Weights of a small contrastive image-text model.
Model: 4.42M parameters, 64-pixel images, encoder layers 14, encoder width 160, text encoder width 128, text encoder norm layernorm.
Training: adamw at rate 0.0012, 11200 steps.
Data: trained on views of escape-time and Newton fractals, 72500 training examples, 19.8 epochs.
Rows from block 5 of the image encoder of a small contrastive image-text model, named by matrix and row number. Rows with one number belong to one neuron. Each number is 128 + 32 x the weight over its row's rms, rounded and kept within 0 to 255. All counts start at 0.
After each neuron's rows are labels from the 100 images, of 14976, where the neuron reaches its largest size: "responds to" is what is common among them. Only what is clearly more common there than usual is listed. The data: views of escape-time and Newton fractals.
# u: gMLP up (value half) (encoder.blocks.5.mixer.u.weight, 320x160), inputs 80-159
# v: gMLP up (gate half) (encoder.blocks.5.mixer.v.weight, 320x160), inputs 80-159
# out: gMLP down (encoder.blocks.5.mixer.out.weight, 160x320, transposed), outputs 80-159

u.99 [121 157 127 139 116 142  87 127 180  24  97 122 107 174 151 127  93  88 157 115 171 165 190 116  95 115 126 119 105 157 166 138 161 129 124 168 146 106 138 117 128 100 128 119 185 152  83 107  88 183 102 150 107 113 141 145 118 167  54 113 107 175 182  80 113 152  89 149 130  78 108 101  86 120 154 115 102 128 144  72]
v.99 [130 171  69 124 130 122 151 150 133  67 136 131 109 104 148 126 145 172 120 151 125  96  83 159 183 114 100 120  86  53 118 149 123 178  94 161 130  68 105 140 142 130 162 125 111 140 159 169  96 145 171 121  98  81 156 140 132  96 125 153 110 242 204  93 116 144 142 133 105 157 188 146  76 111 184 120 126 127 131  55]
out.99 [113 150  81  74 143 127  99 150 121 106 105 145  78 178 157 134 190 136 132 129 124 117 157 135 142 170 139 145 103 154  94 110 103 178 154 182 121  74 179 123 140  98 116 159  78 166 174 124 136 120 118 149 128 115 123 157 117  89  69 164  56 208 173 109 101  71 153 157 144 158 116 114  78  82 128 171 134 102 116  78]
responds to: vivid; Newton basins of three roots; earthy

u.188 [126 161 173 118 130 115 119 106 147 135  85  67 127 159 174 145 135 115 140 119 186 149 189 175 189 109 155  98  86  48 169 163 124 144 116 155 166 136 131  86  74 118  94 147  82 152 118 156  97 130  99 145 192 175 110 139  93 120 119 191 120 136 162  69 133  95  94 110 184  64 161  79 141 125 140 130  93 135 111 101]
v.188 [140 114  87 162 134 136 159 141 153 133 174 112 100 113 141 118 102 142 116 118  97 146 130  92 185 158 101 119  73 115 116 161 107 136 115 142 143  97 106 108 160 129 125  96  99 121 148 137 129 140 163 108 120 134 118 117  99  67  80 116 104 188 245 120  57 132  81 205 135 151 122 151 112 130  99  99  96 180 132 124]
out.188 [147 187  69 150 149 119 156 135 120  81 134 181 151 160  78 137 150 151 157 145 133 119 168 115 103 163  77 145 130 129  67 138  77 156 125  62 120 109 130  71 139 108 151 134  87  69 119  93 134 141 126 110 173 128 106 134 149 115 140 140  74 161 110 129  29  83 190 167 101 130 135 138 100 112 135 120 153 136 193 115]
responds to: vivid; Newton basins of five roots

u.258 [132  82 103 164 150  76 137 136 131  84 135  97 102  95 147 110 122 134  97  86 136 171 112 160 156 162 168  71 120 142 123 140 117  99 102 159 141 117 133 146 149 113  64 112 114 195 125 176 148 103 129 140  93 131  97 145 118 121  91 179 147 136 135 107 121 113  56 111 154 117 104  81 101 117  75 117  78 164  87 107]
v.258 [116 199 119 119  78 129 134 127 101  57 149  75 147 159 117 166 103 129  98 123  94 126  93 184  92 181 126 159 125 143 112 138 102 194 149 184 141  92 174 101 113 158 122 185 133 128  86 136 115 205 154  81 164 164  99 126 133 162  77 150 152 142  74  99 104 119  87 171 143 106 115 108 104  88 134 132 153 116 160  33]
out.258 [163 134  95 107 123 139 146 136  97 124  77 136  90 134 143 124 140 116 138 159 113  96 113 200  86 121 143 128 138 186  87 126 124 154 199 168 111 118 113 170 162  88  78 195  91 143  89 199 136  92 106 144 153  86 167 104 153 126 115 123 175 144  85 106 134 120 176 131 134 126 135 143 136 170 146 167 144 116  93  70]
responds to: dark; Newton basins of three roots

u.314 [130  73 163 139 137 148  87 115 147 133 125 144 128 110 180  89 142 144  81  90 204 132 120 122 180 130 104  58 131  72 152 124 155 136 130 159 171 152 116 141  69 133 108 101 105 164  80 130  88 120 125 125 176 161 115 155 100 127  89 155 102 171 135 136 154 131  65 100 115 120 145 108 105 137 138 142  68 140 126 120]
v.314 [106 152 116 109 128 132 142 133 145 131  94  57 108 156  92 180 101 136 148  85 110 161 113 124 122 139 129 146 172 120 142 159  92 150 102 107 129 171 176  92 144 148 141 108 109 123 126  76 193 183 130 126 146 164  83 117 129 108  72 140 111 133 118  87  66 146  72 135 170  79 115  42 140  86  35  46  94  90 167 130]
out.314 [132 146 102 148 102 123 185 122  85 146 162 110 121 123 101 139 127 151 121  85  41 149  90 112 131 196 113 131 117  79  94 190 149 157 146 128 140 140 140 113 157 147 140 141 121 138 147 145 127 161 106  84  79 150 116 124 136  84 127 155 149 128 195 116  39 122 107 139 143  92  99  85 135  98  61  92 140 101 122 160]
responds to: Newton basins of three roots; dark; Newton basins of five roots

u.271 [140  58 147 123 140 129 130 111 144 113 131  78 121 135 130  93 172 157 128 140 181 134 185 147 128 160 170  98 113 167 160 101 116  84 108  93 165 120 123  88  87  94 108 143 188 135 105 101  99  95 116 185  81 161 104 156 111 161  56 133 131 146 150 103 123 112  81 106 180  93 119 129  60 128  95 202  72 151 112  90]
v.271 [158 101 126 142 176 123 151 121  89 204 122  80 126 128 132 107 159 166 129 140 147 114 190 111 117 140 159 137 133 113 155 150 114 105 100  98  91 152 106 145 145  70 133 114 177 109  93 103 141  84  80 176 110 110 114 161 138 157 141 129 138  84 153 125 140 101 107  66 162  79 136  97 177 182  71 130 124 133 125 176]
out.271 [134 106 106 186 111 134 144 117 176 178 177 147 150 137 144 119 137 153 107 113 166  70 179  55 126 101 127 148 132 152 127 126  86 198  80  88 128 139  79 114 148 117 149  91 120  65 118 110 134  94 112 132 203 141  96 165 110 141 162 120  44 103  80 134 119 114 138 107 141  46 142 140 180 121 133  87 166 155 112 200]
responds to: Mandelbrot set; cubic Julia set

u.229 [173  42 151 166 190 135 111 116 101 190 150  97 105  98 153  65 115 120  95  83 167 146 171  91 168 114 149 137  63  91 167 153 116  68 151 130 118 166 113 143 119 103 103 106 104 161 104 182 172 131  94 192  87 152 121 143 132 107  53 136 148 101 146 121 141  84  75 105 175 119 119  86 101 179  88 169 123 170  80 166]
v.229 [169 127 176 144 144  98 111 117 107 172 158  98 155  97  84 113  56 134 183 153 143 123  78 112 142  94 113 147 130  98 161 167 152 134 119 165 137 177 129 144  97 143 150  71 165 110 146 149 160 178 152 149  87 104 167  76 170 124 130  89 146 163 135 115 140 163 132 125 155 183 187 165 131 157 159 140  63 133 105 163]
out.229 [154 145  99 176 151  72 195 137 115 106 129 120  89 142 109 132 207 141  97 119 191 138 136 141 101  88 132 120  73 139 125 123  70 116 123 114  47 140 133 156 148 114 127 150 134 141 129  92 147  53 147 169 110 126 208 142 168 100  77 165 113 181 124 138 106  71 120  91 168 154 146 162 124 112 131 179 114 169  75  82]
responds to: Mandelbrot set; earthy

u.257 [156 129 104 122 126 108 114 169 133 101 109 114  87 129 161 127 144 120 148 126 116 122 147  97 106 143 151 106 126 214  79  89 130 119 151  99 122 100 193 115 108 114  77 129 130 114 141  88 169 108  95 113 140 119 117 179 129 107 141 112 116  90 123 154 152 134 124 140 130 152  85 101 129  91  79 174 151 139 114 176]
v.257 [144 127  97 113 149 131  89 137 101 124 138 139  71 131 163  98 140  93 119 162 126 121 132 143 216 143 152 101  65  56 119 181 151 123 139 187 168  68 126 114  87 118 163 134  98 153 202 166  67 107 100 135 108 117 144 157 125  57 128 132 165 179 186  95 131 137 142 120 120 204 162 111 115 130 178 180 120 127  82 109]
out.257 [135 153 106 157 168 115 141 126 109 131 140  89 164 135 142 121 118 144 116 109 132 105 127 101 111 118 138 119 132  98 182 124  69 194 122 157 131 167 135 102  30 139 119  97 117 123 107 128 141  77  51 132 155 130  98 140  86 126 151 137 152  99  86 123  88  86  97 101 192 101  83  76 158 160  73 164 111 151  52 156]
responds to: cubic Julia set; Julia set

u.201 [122 143  71  99 159 129 149 168 173  40 171 129 128 161 114 132 124 134 161 139 103 205 145  86 117  89  98 119  84 117 143 147 127 144  91 125 166 115 116 128 161 108 118  90 117 127 169 136 109 153 146 152  71 101 129 139 105 105 112 134  95 181 193 112  54 183  80 171 116 138 124 105  75 121  77  98  80 152 104  79]
v.201 [149  71 136 160 126 145 143 106  41 153 153 139 150 122 108 121 187 146  95 132 156  74 119 150 128 175 134 168 130 149  89  97 126 132 184 113 140 109 140 139 125 114 183 161 138 127 128 163  87  66 104 128 118 130 179 106 145  89 148 151 193 123  97 132 142  94 179 108 123 137 112 130 132 193 149 216 188 102  84 136]
out.201 [125 132 108 110 139 173 143 132 117 184 114 157 181 117 151 106 141 135 162 195 113 146 142 182 173  55 133 135 136 173 144 134 107 149 129 163 118 130  92 142 103 112 143 115  81 132 172 181 122 120 125 135 141  87 230  69 136  73 138 129 177 151  94 133  85 139 147  97 119 146 117 124 119 123 130 217 103 114  74 124]
responds to: grey

u.129 [114 117  92 114 145 102  94 172 155  70 117  87  91 136 101 146 124 129 152 110 124 167 120 161 149 162 136 108 148 130 148 137 103 129 135 141 133 122 181 126 147 105  91 100 165 155 144 122 141 125 177 135  93  88 104  99 124 119  81 121 110 195 158  71 103 152 100 148 138 182 158 121  66 105 110 116  85 164 162  42]
v.129 [ 93 125 176 105 113 163 134  78 169 159 127 155 182 145 116 134 121 115 152 150  83 140 127  70 140  76 113 150 151 114 150  75 138 125  95 103 151 174 111 101 114 173 167 119 119  96 145  97 161 150 152 143 151 169 116 149 100 137 145 109  97  91  82 180 184 131 117  97 124 130 100 142 193  70 154  73 128 115 112 171]
out.129 [140 114 118 115 118 113 105 160 134 119 139 108  57 136 128 145 178 106 128 102 165 127 104 164  80 132 153 123 104 165 139 136 164 172 119 164  73  57 129 160 137 125 107 102 145  84 162 122 125 142 158  90  97  69 168 174 114 146  95  89  90 157 204  91 128 162 138 137  95 177 155 139  84  94 129 178 136 172  85 126]
responds to: cool; Newton basins of three roots

u.210 [154 170  70 126  94 123 110 171 154  69 122 140  50 168 168 135 153 102 173 173  99 155 174 125 112 107 140  52  48 144 165 193 186 102 146 170 150  60 132 112 149  73 111 123 169 130 174 167 117 114 108 133 103  94 179 136 172 177 135 115  90 145 184  99 127 146 108 147 143 146 142 127 133 117 148 127 100  99 130 113]
v.210 [156 114  89 121  85 110 128 151  81 141 159  84 119 125 152 140 139 139 149 143  63 147 155 135  52 188 149 175 112 158 108 191 184 148 148 143 150  63 148 114 142 104 156 156 159 123 177 129 106 149 127 114 119 138 126  97 134 157 107 101 135  70 142 111 106 123 136 165 162  88 121 124 113 154  92  97 141  79 108 109]
out.210 [103 107  71  99 138 145  84 117 168 126  77 156 140  98  98 154 174  91 127 161 108 137 184 180  85 148 176 132 117 201 114  97 137  74 158  98 106  67 126 112 148 139 126 177 167 162 127 149 105 186 124 129 133 100 173  79  85 142 119 172 130  80 154 133 120 171 149 187  99 146  84 136 140 153 102 117 131  98 107  90]
responds to: vivid; Julia set; cubic Julia set

u.167 [138  88  51 104 179 107  92 147 140 107 120 113  88 152 112 109 124  85 123 169 113 178 159 115 130 173 130 131 109 175 117 159  79 120 166 140 130  93 169 141 126  86 111 154 169 187 133 123 117  86 142 159  92 111 141  69 128 109  94 174 125 149 155 108 114 103 103 174 139 168 131 101  90 137  62 174 114 142 121  78]
v.167 [ 89 118 125 106  58 102 137 145 172  96 108  90  99 114 146 171 124 136 142  95 122 123  87 147 108 122 122 173 152 152  77 110 156 101  95 145 108 124 137  96 214 178 110 155 124 106 195 106 107 110 173  67 166 157  96 138 108 140  70 121 115 115 152 119 168 162 118 104 143  95 140 160  98  85 117  98 116 116 100  87]
out.167 [105 118 111  91 143  95 117 158 160  68 120  99  64 135  70 100 178 114  72 119 127 120 109 110 117 176 126 112 170 184 114  72  94 103 169 104 120 113 153 190 178 124 110 134 105 156 122 115 162 138 151 121  85  88  97 104  96 118 114 155 121 167 109 102 106 122 133 122 101 162 155  98  60 107  68 143 115 143 176 121]
responds to: cool

u.223 [129 177  88 129 124 137 135 104 107  76 118  98 141 192 120 126  75 152 151 159 132 102 184 145 107 112 115  73 154 175 193 154 133 165 145 145  99 199 125 104 155 101  78 123 160 145  39 144 156 191  95 158 130 159 131 233 135 155 135 142 164  97 162  68  94 127 126 106 151  56  88  83 165 111 105 123 119 123 161 160]
v.223 [122 150  28 100 130 124 148 145 118  97 114 126  98 143 131 133 183 127 132 161 102 118  99 146 197 138 145 119 119 108 147 133 148 178 105 202 137  49 141 116 126 136 198 151 128 105 222 134  76 108 129 119  98 110 156 173 131  52 145 133 127 200 179  91 107 144 159 102  96 175 149 106 124  83 162 138 130 114  69  91]
out.223 [ 81 180 141 126 115 117  92 138 179  77 136 108 144 152 143 127  97 123 130  96 151  88  90 142 142 160 150  94 132  71 133  24  74 162 113  99 155 128 157  89 125 196 133 150 112 127 138  80 124 118 149  93 169 153 115 129  95 157 160 167 119 198 149 119  91 109 115  93 145 117 193  98 109  83 141  65 113 116 136 123]
responds to: cool; tricorn; burning ship

u.316 [126 147 127 135 108  99  82 155 142 150 135 106 108 159 147 154 109  69 161 152 102 146 140 105 155 116  78 117  25  76 134 163 146  92 181 167 141 119 165 113 129 102 109 141  77 128 156 153 129  91 116 122 123 117 148  76 171 119 136  95 115 196 211 108 181 127 131 136 147 196 166 144 146 130 201 138 110 122 120 144]
v.316 [136  96 183 147 186 122 162  85 117 145 107 115 140 119 157  89 149 151 132 106 175 172 121 101 213 104 119  87 124  67 154 140  53  71 132 114 169 180 142 126 116 145 166  78  95 168 134 130 158 103  89 186 105 147 121 129 137  93 110 155 121 158 165 140 153  84 112  64 163 142 147  77 110 114  89 133 120 128 134 156]
out.316 [ 98 111 108 107 160 128 198 106 162 144 125 166 136 144  78 136 208 148 170 145 122 112 132  76 151  92 116 143 138  99 126  62 126 114  70  73  90 130  98 124 178 109 152 127 163  90 168  66 154  81 157 171 109 123 109 176 113  91 137 132  47 127 142 158 113 121 131  95 129 115 102 130 147  47 126  82 120 123  72 134]
responds to: vivid; Julia set

u.218 [ 92 194 139 164 119 102 157 136  99 128  86  94 179 171 179 130 131 169  92 150 126 119  83 166 139 111 125  88 145 119 135 129 129 164 132 108  93 148 152 102  81 119  86 152  99 109  71 133  90  76  74 139 182 118 203 203 137 130 124 146 104 136 137 119 141 130 138  67 127  96 101  89 153  78 182 197 159 131 127 136]
v.218 [143 126  95 116 123 114 122 139 102 137 128 138  91 109 154 114 130 130 132 142 125 110 105 160 201 147 159 102  66  77 161 165 159 129 113 206 144  81 112 129 113 119 177 131  88 131 223 174  85 119 101 117 107  94 168 167 128  55 142 111 160 174 192  89 125 144 139  96 113 195 155 106 119 122 155 196 112 132  68 137]
out.218 [136  91 119 110 172 145  81 110 145 108 199 111 113 152 110 167 129 120 102 147 108 141  75 154 128 167 158  94 152 145 179 130  81 101 102 153 140 115 146 113  68 125 104  70  99 114 109  87 132 105 140 103 125 151 149 134  82 173  95 154 151  84 107 131  95 174  67 156 120 130 108 147 175 175  54 150 146 108 109  55]
responds to: Newton basins of three roots

u.47 [165  99 113 127 121 101  75 172 149 159 142  73  96 114 125 120  99 130  82 105 125 156 105 158  94 182 133 102 126 130 126 136 149  56 127 150 159 112 157 148 124 110  84  88 142 155 144 132 158 133 127 116 104 145 146  64  94 131  72 120 116 150 123  85 104 145  62 154 183 153 183 120 101 155  98 140  66 141 123 128]
v.47 [127  61 127 137 164 134 127 123  61 200 118 139 127 104 113 131 181 136 115 133 143  97 137 123 133 141 144 143 124  83 126 148 138  96 157 118  78 137 136 153 142 101 166 149 121 146 154 119 111  65  82 142  99  92 120 151 154  93 169 137 176  92 145 126 135 117 186  59  89 144 116  90 158 159 100 154 171  89 124 210]
out.47 [120  69 154 162 169 119 120  73 117 194 134  80 197 120 152 109 179 143  99  98 130 150 145  96 161 136 108 137 146  86 102 161 104  93 128 130 205 155 137 135  65 137 135 117  93 155 120 111 123 104 111 134 147 180  70  99  80  98 138 182 158  84  84 159 183 145  56  83 171 108 136  63 164 163  95 171  71 139 102 150]
responds to: dark; Newton basins of five roots

u.239 [144 123 132 135 129  80 116 183 141 159 148 119 105 132  54 126 135 113 147 125 141 168 139  97 116 125 110  83 129 112 139 138 133  36 131  79 121 175 139 165 200 106  80  79 134 136 113 100 186 141 109 150  69  95  91  88 140  81 108  91 112 121 154 127 131 164  71 100 142 165 129 133 123 144  72 126 108 178 132 131]
v.239 [108  95 113 136 146  85 133 122  71 212 116  85 128 113  93 146 187 150 104 132 129 104 166 150  96 135 172 167 100 117 132 109 121 119 132 115  78 148 159 105 117 146 143 188 131 159 131  72 100 128 111 124 166 162 125 172 112 130 142 192 137  49  93 137 149  76 175  76 152  82 135  91 195 141  82 159 158 110 109 165]
out.239 [123 120 128 197  80 148  69 107 120 195 138 123 194 117 100 139 127 128 101  81  99  82 125 113 131 129 109 166 123  95 142 149 134 142 160 101 193 168 195 119  94 145 132 117  79 115  77 166 136 140 158 104 155 145  89  74 107 134 199 153 146 130  87 122 152 128  91 129 122  90 143 119 184 172 151 139 137 127 119 178]
responds to: cubic Julia set

u.288 [184 150 107 117 127 148 119 130  92 138  97 134 110 155 179 146  91 146 182 159 126 124 158 157 117 125 132 113 104 141 174 185 139 141 170 166 124 102 124 113 104  68 118 127 146 124  96 166 118 152  73 139 123  99 191 139 187 174 154  86 174 140 137  66 102 139 166 167 111 124 125 128 123 163 171 184 151 116 182 128]
v.288 [204 119 104 141 145 142 151 125  89 174 109 134 133 146 148 125 161 133 159 164 126 110 180 128 147 139 144 148  73 147 149 194 127 135 164 136  97  96 103 134 152  60 139 152 136 135 161 161 109 109  73 156 107  73 147 183 171 117 146 108 148 113 153  87  82 100 160 104 132 111 102  92 123 195 128 152 167  89 112 170]
out.288 [144 154  82 108 112 121 138 156 112 131  52 107  71 124  75 168 124  77 141 142  70 123 152 184 142 185 196 110  96 142 152 140 173 114 172 116  43  81 113 102 146 113 120 178 162 138 105 165 110 189 130 138  69  93 170  98 161 138 151 125 173 114 186  82  95 120 139 172 106 145 131 134 131 125 119  99 172  87 170 171]
responds to: Newton basins of three roots; pastel

u.251 [162  73 120 138 172 146  94 123 143 123 155 133 130 154 118 102 135  73 124 180 132 155 156 137 155 187 140 100 101 130 140 137  90 115 173 151 168 101 110 108  83  70 130 110 167 148 118 150 113 102 116 135 110 107 156  63 124 124 118 132 122 188 130 111  82 110 123 196 138 192 131 142  80 181 125 162 115 189 124  89]
v.251 [103 100 133 118 103 108 116 136 138 120  59  78 112 148 172 149  74 124 158 124 160 154 126 136 151 118 104 144 124 127  95 139 152  67 136 135 119 189 181 116 205 148 111 127  94 149 140 128 147 118 122 130 150 174 115 128 112 152  95 132 104 110 187  90 208 100  92  65 183  53 180  79 121 115 118 128 122  80 122 158]
out.251 [148 154  93 167  63 117 107 169  81  54 181 108  89 118 131 118  60 163 116 121  96 164 138 124 101 156  81 157 104 190  93 195 188 211 166 162 146 113 125 138 168 111 102 133 115 109  98 162 104 164 133  70 153 122 120 127 160 131 126  98 150 161 126 130  96 137 113 169 119 122 115 186 106 156 192 166 128 116 195 143]
responds to: cool; Newton basins of five roots

u.177 [161 169 120 132 108 101 104 159 136  52 128 112 109 174 157 128 135 155 167 169 174 181 170 105 105  97 101  73  90 118 155 145 153 134 115 131 195 125 154 109 168  90 113 108 151 144 127 118 104 107  80 154  58 120 163 161 124 150  96 113 122 172 186 113 130 140  72 103 136 115 149  99  90 157 148 158  71 163 161 136]
v.177 [ 87 115  97 116 128 130 133  99 147 119  83 173 134  63 107 120 179 119  75  93 105 129  98 166 175 152 156 145 151 118  92  70 106 140 111 160 128 107 148 159  92 169 152 155  74 185 141 132 125  86 165  93 159 123 124  66  79  94 138 195 146 189 114 197 164 128 189 127  92 177 148 132 132 114 137 135 125 130  95  82]
out.177 [149 127 128  80 150 191 156 135 113 176 147 180 168 158  91 107 112 107 167 201 121 153 151  65 124  89 128 146 165 147 131 143 107 131 121  90 124 168  94 144 122  76 118 134 134  82 139 128 132 109  95 167 171 123 140 103 154 110 178  91 142  90  52 135 120 131 145 113 124 122 130 116 186 129  97 111 121  98 131 183]
responds to: Mandelbrot set; pastel

u.117 [123 129  83 149 126 113 133 164 136  94 153  88  69 172 170 159 149 117 139 148 155 174 176 130 133 171 140  75  92 154 126 155 129  91 121 120 127 119 148 118 118  63  67 157 135 154 124 140 118 101 110 156 138 141 131 155 123 148 135 164 131 140 148  79 107 111  53 102 159 103 116  47 145 117 135 181  89 129 113 131]
v.117 [ 82 167  87  87 103 166 119 136 128  96 132 126 126 163  89 137 139  96  93 142  79 124 120 106 155 151  73 145 112 135 139 116 134 178 140 177 148  96 132 107 157 170 141 174  76 137 179 105 100 105 171 101 146 141  97 102 107  50  72 149 137 170 152 124 130 147 145 139  97 189 101 113 113  83 169 131 145 109 141  79]
out.117 [123 105 131  68 141 160 174 128 118 172 156 162 113 131  46 135 229 121 127 178 160  99 114 150 152 115 167  94 154 136 195  89 107  93 118 129  89 130 118 156 107  85  96 125 117 111 129 136 194  93 145 162 105  66 124 151 118 111 170 116 149 105  86 129  96 154 140 126  93 173  94 135 153 120  83 111 130 129  93 139]
responds to: cool; tricorn; burning ship

u.249 [143 105 150 125 207 129 163 121  88 149 122 143 126  95  68 132 173 138 163 139 169 127 163  89 103 111 139 170 129 144 117 164 134  83  98  65  85 172 135 147 150  99 147 127 140 124 127 112 154 101 136 190  68 104  70  93 145  76 107 126 154  97 119 137 108 168 155  97 140  97  91 140  93 185  51 161 114 105 109 141]
v.249 [191 123 160 159 157 145 106 123 106 160 151 148 113 110  94 118  64 115 183 134 157 113 103 149  96 132 146 175 138 156 104 159 129 197 162 135  97 117 119 147  65  97 163  95 151 133 128 165 124 174 105 146 134 112 139  94 180 118 103  59 116 128  86 121 101 108 180 190 146 135 138 175 109 179 160 149 148 107 123 150]
out.249 [121 106  96 151 127 168 232 143 120  82 112 148 130 115 158  84 177 173  98 121 136 125 153 133 178 127 111 111 126 141  80 101 145 134  84  88 114 139  63 113 186 144 141 183 109  86 123 130  71  76 151 118  90 141 146 196 108 126 170 118 170 165 174 115  61 111 144  69  97  86 132  96  88 117 127 103 129 162 110 123]
responds to: cubic Julia set; quartic Julia set

u.277 [158 114  83 162 153 110 137 139 117 100 129  89  89 117 142 112 102 133 108 110 127 146 134 164 174 199 155  85  93 132 148 156 113 128 128 147 119 113 131 138 108  62  97 118 157 181 109 171 129 134 114 158 119 108 116 159 148  91  87 149 121 178 162  77 114 103  56 125 186 135 138  73  85 145 122 125  90 176  91 120]
v.277 [ 79 122 161 123  70 160 127  96 138 143 141 148 177 120 118 139 123 110 105  91  68 138 101  89 123 122  87 163 145 106  97  82 159 122 121 136 157 155 130 103 159 195 161 158  84 104 175 107 125 152 165  80 164 178  96 131  88 113 123 129 123  77  97 185 176 146 139 107  99 137  83 155 158  75 153  94 160 107 122 150]
out.277 [116 107  92 129 155 145 136 116  89  89  85 157  73 121 112 140 175  94 118 130 134 100 141 170 125 150 186 115 135 169 152 143 114 114 189 119  92 123 109 186 103  74 119 164 120 133 107 177 130 135 100 131 128  99 121 119 153 130 162 135 174  97 102 117 148 112 147 117 110 164  95  80 140 121 115 195 189 114 103 157]
responds to: Newton basins of three roots

u.83 [160 131 120 131 117  98 122 181 146 115 118  97  76  95 103 120  73  95 136  90 147 147 113 130  88 132 139  76 160 138 127 152 163 120 136 139  82 165  88 195 182 109  34  98 105 125  97 148 145 155 110  92 147 107 113 129 178 150 117  84 164 114 120 125 116 172 138 132 102 136 137 148 125 142 113  96 148 176 163 167]
v.83 [167  98  99 143 117 140 134 120  72 178 130 148 134 103 127 103 171 156 130 143 154  88 133 128  88 134 126 182 129 163  82 140 142 107 145 101 111 101 118 140 156 121 181 157 174 131 161  98 108 100 129 130 107 138 158 140 122 139 138 161 151  82 141 147 132 106 177  99 130  87 123 125 116 188  84 158 145  98 120 146]
out.83 [ 72 149  89 126 121 125 148 131  89 111  77 113 119 168 120 143 160 105  77  81  75 169 144 100 140 133  81 112 104  90 114 130 116 178 149 127  89 181 166 137 172 177 110 135  85 167  74  74 127 150 116 127 117 156 116 138  96  71 130 178 128 137 143 139 141 136  96 102 104 131 114  71 144  74 101  97 115 109 158 155]
responds to: cubic Julia set; Julia set

u.250 [135  88 121 134 137  72 115 167 151  94 144  59 109 122 108 125 103 127 142 140 134 156 124 117 133 141 110  72 129 112 153 148 146  53 102 156 140 154 153 152 122  99  43 101 126 154 125 154 137  66 134 156  81 126 108 118 120  98  97 145 138 125 138  93 159 155  76  98 178 153 122  95  93 166 108 158  73 178  70  78]
v.250 [129 135 135 129 115 144 143 115 127 132 122  66 137 167 168 115 101 152 123 162 181 130 115 126 202 113  64 142 164 111 164 129  66  88 108 118 166 205 153 102 167 154 170  87 104 127 104 112 154 129 102 131 143 173 141 130 125 126  86 126 103 146 109  58 126 112  50  70 191  62 186  58  99 110 111  83 123 109 158 118]
out.250 [203  92 185 153 134 130 107 141  84 121 142 135 131 133 192  84 154 130  96 147 140 120 135 171 141 160 127  82  75 100 116 161 157 169 173 215 151  81 111 147  74 122 142 158 116 155  95 154  85 131 107 137  93 124 171 128 151 146  78 120 172 150 142 111 131 121 108 129 115 156 143 113  85 195 133 157 118 153 117  76]
responds to: cool; Mandelbrot set; tricorn

u.39 [152 147  83 141 132 134 114 137 133 140 132 108  90 161 179 142 152 123 143 147 165 132 163 149 111 111 160  89  82 117 200 122 114 115 121 140 106  83 112 115  84  86 110  95 198 101  62 128 143  58  69 142  54 111 165 179 148 193 116  94 106 182 165  96 106 166 115 158 117 127  91 135  91 112 152 161 157 132 116 105]
v.39 [129 146 167 127 129 138 116 115 142 179 153 150 128 123  99 124 106 125 138 110 146 113  87 106 175 102  95  84 145  60 149 110  96 144 123 151 142 209 126 112  70 151 156  74  74 100 125 107 177  98 144 133 109 105 169 132 146 112 182 105 127 186 127 142 114 163 139  99  79 218 152 158 151  94 173 123 105 142 134 192]
out.39 [122  99 160 103 150 125 190 108 123  53  94 131 117 122 131  97 195 151 132 118 161  79  98 168 193 176 158  86 184 193  87 138 136 113  76 138 144  83 114 136  63 134 209 123 157 128 185  85  91 110 118 111 105 124  97 132 117  95 100 147 159 122 139 112 117 156 148  78 120 129  64 121  74  95 102 179 140 145 128  56]
responds to: Mandelbrot set; tricorn

u.270 [171 142 107 135 174  98 133 128 155  77 135 136 100 114 161  81 125 120 134 155 180 164 149 140 213 115 127  61  76  84 125 160 122 100  92 163 116  87 103 133 118 116 148 111  98 128 187 151 105  86 108 143 111  94 212 146  99  75 133 137 156 208 209 131 127 122 112 102 129 160 168 130  78 148 164 163  97 190  86  51]
v.270 [118 111  91  91 133 158  86 129 132 123 115 124  99 108 140  91 112 127 137 116 121 146 128 155 178 182 121 122 110 102 114 165 174 158 124 188 175  69 112 101 131 142 181 128 109 140 206 144  63 143 124  85 152 130 135 124  88  65  62  95 136 186 176  96  85 171 163 159 100 164 136 146  50 139 150 125 116 116 146  96]
out.270 [162 140  87 126 158  83 131 168 137  89 108 152 125 130 152  89  72 116 142 178 186 103  93 139 104  72 114 125 136  89  85 137 131 113 143 129  89 122  93 161 140 144 129 143 129 126 138 137  84 116  97 147 101 116 228 104 130 116 146 121 164 139 127 105 129 127 131 115 141 105 175 116  66 180 138 160 129 115 147  98]
responds to: dark; tricorn; burning ship